config.toml
encoder_arch = "quartznet"
model = "encoder-decoder audio transcriber"
dataset = "two synthetic voices taking turns or overlapping, over music, noise or silence"
train_examples = 26041
noise_aug = 0.002
n_mels = 80
hop_length = 160
input = "log_mel"
spec_augment = false
win_length = 400
tokenizer = "char"
vocab_size = 32
encoder_norm = "groupnorm"
encoder_activation = "relu"
encoder_weight_standardization = false
encoder_drop_path = 0.2
encoder_depths = [2, 4, 4]
encoder_kernel_size = 11
encoder_stem = "single"
encoder_widths = [192, 192, 192]
fusion = "prefix"
label_smoothing = 0.1
decoder_width = 128
decoder_layers = 8
decoder_norm = "rmsnorm"
decoder_norm_position = "post"
decoder_activation = "relu"
decoder_mlp_ratio = 2
decoder_head_dim = 32
decoder_fused_qkv = false
decoder_bias = "none"
decoder_qk_norm = false
decoder_parallel_block = false
decoder_inner_norm = false
decoder_kv_group_size = 2
decoder_positions = "learned"
decoder_prefix_bidirectional = false
decoder_connector = "mlp"
decoder_tie_embeddings = false
init = "orthogonal"
residual_init = "none"
optimizer = "cautious_adamw"
lr = 0.0015
beta1 = 0.9
beta2 = 0.99
eps = 1e-08
steps = 7600
batch_size = 512
epochs = 149.4
lr_schedule = "step"
warmup_steps = 220
weight_decay = 0.1
Rows from block 5 of the audio encoder, named by matrix and row number. Each number is 128 + 24 x the weight over its row's rms, rounded and kept within 0 to 255. All counts start at 0. Numbers have three digits each. After the name is the row's rms in percent of the matrix's.
# convs0: first depthwise width-11 conv (encoder.blocks.5.convs.0.weight, 192x1x11), a 11 kernel
convs0.0 089:110096111116129130165169150104147
convs0.1 082:097123101129163139108108151131172
convs0.2 051:114131172164095103105118122105121
convs0.3 066:163119136126158150115114072124122
convs0.4 189:097124123130128120126148139156191
convs0.5 081:112113103093158117116141158154161
convs0.6 078:138122151144108140179150107102103
convs0.7 098:155120090110131106109112154167150
convs0.8 098:129132124124097125110118157184159
convs0.9 090:097144173168150132142131104112132
convs0.10 103:135116105108102081118101108098117
convs0.11 078:096100126147086130124152142144165
convs0.12 128:071098115114114096120143121141143
convs0.13 115:166139136138121103113120086095099
convs0.14 089:102111112136095133123113123139188
convs0.15 097:151120138139129128134151129182173
convs0.16 103:162162129149134150102123112097094
convs0.17 094:110091105119129134166144098122165
convs0.18 091:121134152178171132108126127155140
convs0.19 072:141129096114077112117133110097103
convs0.20 087:161152125128111157154170128144158
convs0.21 082:109122105089104137126120131115074
convs0.22 100:118162124161164136132153139145168
convs0.23 118:078085100117135149136132126134149
convs0.24 080:113133109081125152156148148139093
convs0.25 103:124101108132135106102144168173119
convs0.26 061:125116135151097186149132107114114
convs0.27 143:168145165150164154134139127143145
convs0.28 063:080131109092148130159144127116152
convs0.29 093:179151124127134141105147115100093
convs0.30 064:123107092126134152143097165166122
convs0.31 088:113097105141154114116174158115143
convs0.32 134:107089079111113119095114125124135
convs0.33 083:138146120117109133093146144132068
convs0.34 081:151173162142109102108103141125115
convs0.35 097:107086089129121119102094104124132
convs0.36 105:142141156138131131126111128081077
convs0.37 080:123118115128095101082092108146135
convs0.38 126:114144157157144172152110125127161
convs0.39 198:132103117091094096089108132125131
convs0.40 140:113095112146178154117109119124102
convs0.41 099:141114117132102097107122134181156
convs0.42 109:089135140147141119079109153113108
convs0.43 115:108113096106117144184139136141145
convs0.44 119:143132147148112090084094128150138
convs0.45 075:135113107102136158178151131118100
convs0.46 045:105124128151147126172145099096099
convs0.47 099:072129102145149147148153107128134
convs0.48 086:138131096150128151168140090118099
convs0.49 069:079122121122134115104116151105170
convs0.50 092:134101098100166156131150143106149
convs0.51 093:130149153140108083104128174131124
convs0.52 129:065094115112115135142123126145132
convs0.53 104:119100108136168167159108117117113
convs0.54 117:158178154115126111108100115109120
convs0.55 105:109109140179162123110091130134122
convs0.56 089:120146101115165143089112162144112
convs0.57 079:100129120087133147151102121166156
convs0.58 112:111099086117147118086104141112116
convs0.59 077:078109102120144110119119168142143
convs0.60 082:151143111085106140124090125152156
convs0.61 090:136135148151154138110112134071103
convs0.62 079:136140139180177149125110118125132
convs0.63 116:151173130125135136110117114098082
convs0.64 097:154136143166130144144089119085127
convs0.65 069:135128188165123095135122129133140
convs0.66 068:087099174139102133149136132141118
convs0.67 123:125132137152168163155143137152093
convs0.68 107:160131137148154150145109092087125
convs0.69 105:119109100084101124128153160152114
convs0.70 065:125141165130146134144146096109078
convs0.71 104:146119142136122127131092099086085
convs0.72 146:143136114127120118125170164144177
convs0.73 110:080093123106113121131140152160146
convs0.74 093:117139139130136158137154155152182
convs0.75 175:114107130120093080087131126128107
convs0.76 122:098084094097099109127122124130120
convs0.77 111:121159154138133119120121132109065
convs0.78 078:113123144135163107083108149161116
convs0.79 152:070099123103131122150116132155139
convs0.80 103:100096095097115120119161144157122
convs0.81 121:110112105102081091107112115134124
convs0.82 059:101106120165102109135161166119124
convs0.83 083:147106122146149117100089115174135
convs0.84 118:161140139144140139149160167148162
convs0.85 074:146118116173157124135121101132083
convs0.86 092:121150166128110083091120144143137
convs0.87 097:142153167153101144091102125136145
convs0.88 089:097085106126128152143152133145164
convs0.89 079:131113120087091138136139153166153
convs0.90 102:154138096111114095082123112108114
convs0.91 119:126113122109127121153142143143194
convs0.92 075:107124086117098117147146166141153
convs0.93 098:153147149166134111129112133116076
convs0.94 142:153171162151125131147145150151151
convs0.95 071:167133145144122091137101122092101
convs0.96 065:131143145093131124129126172152173
convs0.97 118:092106128121156124102117138167165
convs0.98 081:121115086111119171163128151132110
convs0.99 092:190137110125155119150139132148144
convs0.100 100:110140164164142170157138118138141
convs0.101 105:153124118118093093138154174121118
convs0.102 087:135119075098166157132127133138132
convs0.103 107:110121108085098139145160155120103
convs0.104 087:104092117113084145107116156143147
convs0.105 112:111096092090112137131159134157140
convs0.106 076:186143143115118116158121104108115
convs0.107 105:133131098091106138146125144152175
convs0.108 091:153087092157149132138126103127102
convs0.109 110:114106134155160168125122097098110
convs0.110 073:098132145169162095133124127093126
convs0.111 098:131102116102172168143118123099137
convs0.112 087:123133154140102097090144129169149
convs0.113 110:146147147156151136169164121098123
convs0.114 100:090111110103147085126142099112114
convs0.115 133:119123114132128116138116091107066
convs0.116 105:134136152168113144132090096106105
convs0.117 087:143108142126122113072154138157150
convs0.118 075:099109092100102135100110113131096
convs0.119 085:145122138139148146097153168146167
convs0.120 068:142146141128147170176147123103111
convs0.121 082:135109114081082124128122145150153
convs0.122 121:125117109115117153172178143122113
convs0.123 087:138166117120091090137132168118130
convs0.124 071:119146156142165107133115099090102
convs0.125 089:119106106102110085152165138143135
convs0.126 077:114164101129095097129132137127172
convs0.127 094:187165148146148136138138118126131
convs0.128 101:080091115107118109126109159131141
convs0.129 106:140125176137125144146123088090117
convs0.130 141:159153152170169148124117118124123
convs0.131 084:154131104157134081143148130093115
convs0.132 111:138097110109093105095111114102104
convs0.133 100:138145159139108097120153136167163
convs0.134 116:139118156115083084138134155117143
convs0.135 108:137119117089122126106081095153121
convs0.136 093:123112127148140093089107149142170
convs0.137 072:088120080134127110153092121129135
convs0.138 077:139161124142136134129102076116092
convs0.139 063:109145164092098102139152114152117
convs0.140 079:129131102124147172165106125091116
convs0.141 079:142154170131116110112130115115076
convs0.142 064:134162161161163130157110152121127
convs0.143 110:137126147116123121136114112094065
convs0.144 088:134126135108088097119126181147117
convs0.145 098:129138111118138189144131148163138
convs0.146 075:142146133077104129102144152149155
convs0.147 105:078100122147166143111152139118129
convs0.148 094:181145130099116114112134101140098
convs0.149 086:139104169127139102121124087123165
convs0.150 068:127128064110113162146133135137127
convs0.151 196:171155156146147147152158148134133
convs0.152 120:131147127133127148151173160163156
convs0.153 065:145080109138130114104134161129165
convs0.154 110:123146115136138156126088080097131
convs0.155 077:107142157142126139135128155140188
convs0.156 076:087108109118144138151121174145109
convs0.157 098:167165138107116131107139120100092
convs0.158 083:087103127143115145130142136173161
convs0.159 089:118148157113149142095100090143152
convs0.160 123:150114066128165125129115145133130
convs0.161 091:143092157138147108084152146136112
convs0.162 132:166134123078108158133110118144146
convs0.163 130:145156166172152150115135117107117
convs0.164 091:154154143146070105121115115130141
convs0.165 099:122135134120104100108115165171160
convs0.166 092:113080090124136149113107136160140
convs0.167 086:154152115106129167131106104112088
convs0.168 111:136090082125151133120134114116169
convs0.169 069:165150119105133159110124130078137
convs0.170 075:107122120123067125151135159149119
convs0.171 091:161129143110118159162100095126104
convs0.172 101:139165167158114121139164142143146
convs0.173 109:172141125124146164162150153121112
convs0.174 116:061105112127124133132132157127139
convs0.175 091:155118135135130085096084133148141
convs0.176 065:165124153148153116107108102092108
convs0.177 122:127177137153141124111112080122135
convs0.178 111:142114093119113148179166136124129
convs0.179 114:116141149141154098115089107102096
convs0.180 088:176151142145159125137122134170134
convs0.181 096:164114159157129143098126119095099
convs0.182 127:134168129122152133095082099126129
convs0.183 074:131158145086105118137152111096155
convs0.184 091:114148175133167106151136144137151
convs0.185 093:101110110142090136155153142093150
convs0.186 110:114108182155158112109108120131139
convs0.187 084:113117133103144147157172140142168
convs0.188 130:165136150139156129111091122107091
convs0.189 075:142117155142188118157125125105122
convs0.190 103:080095106118116138113097110127104
convs0.191 093:134166104107103097149149141150100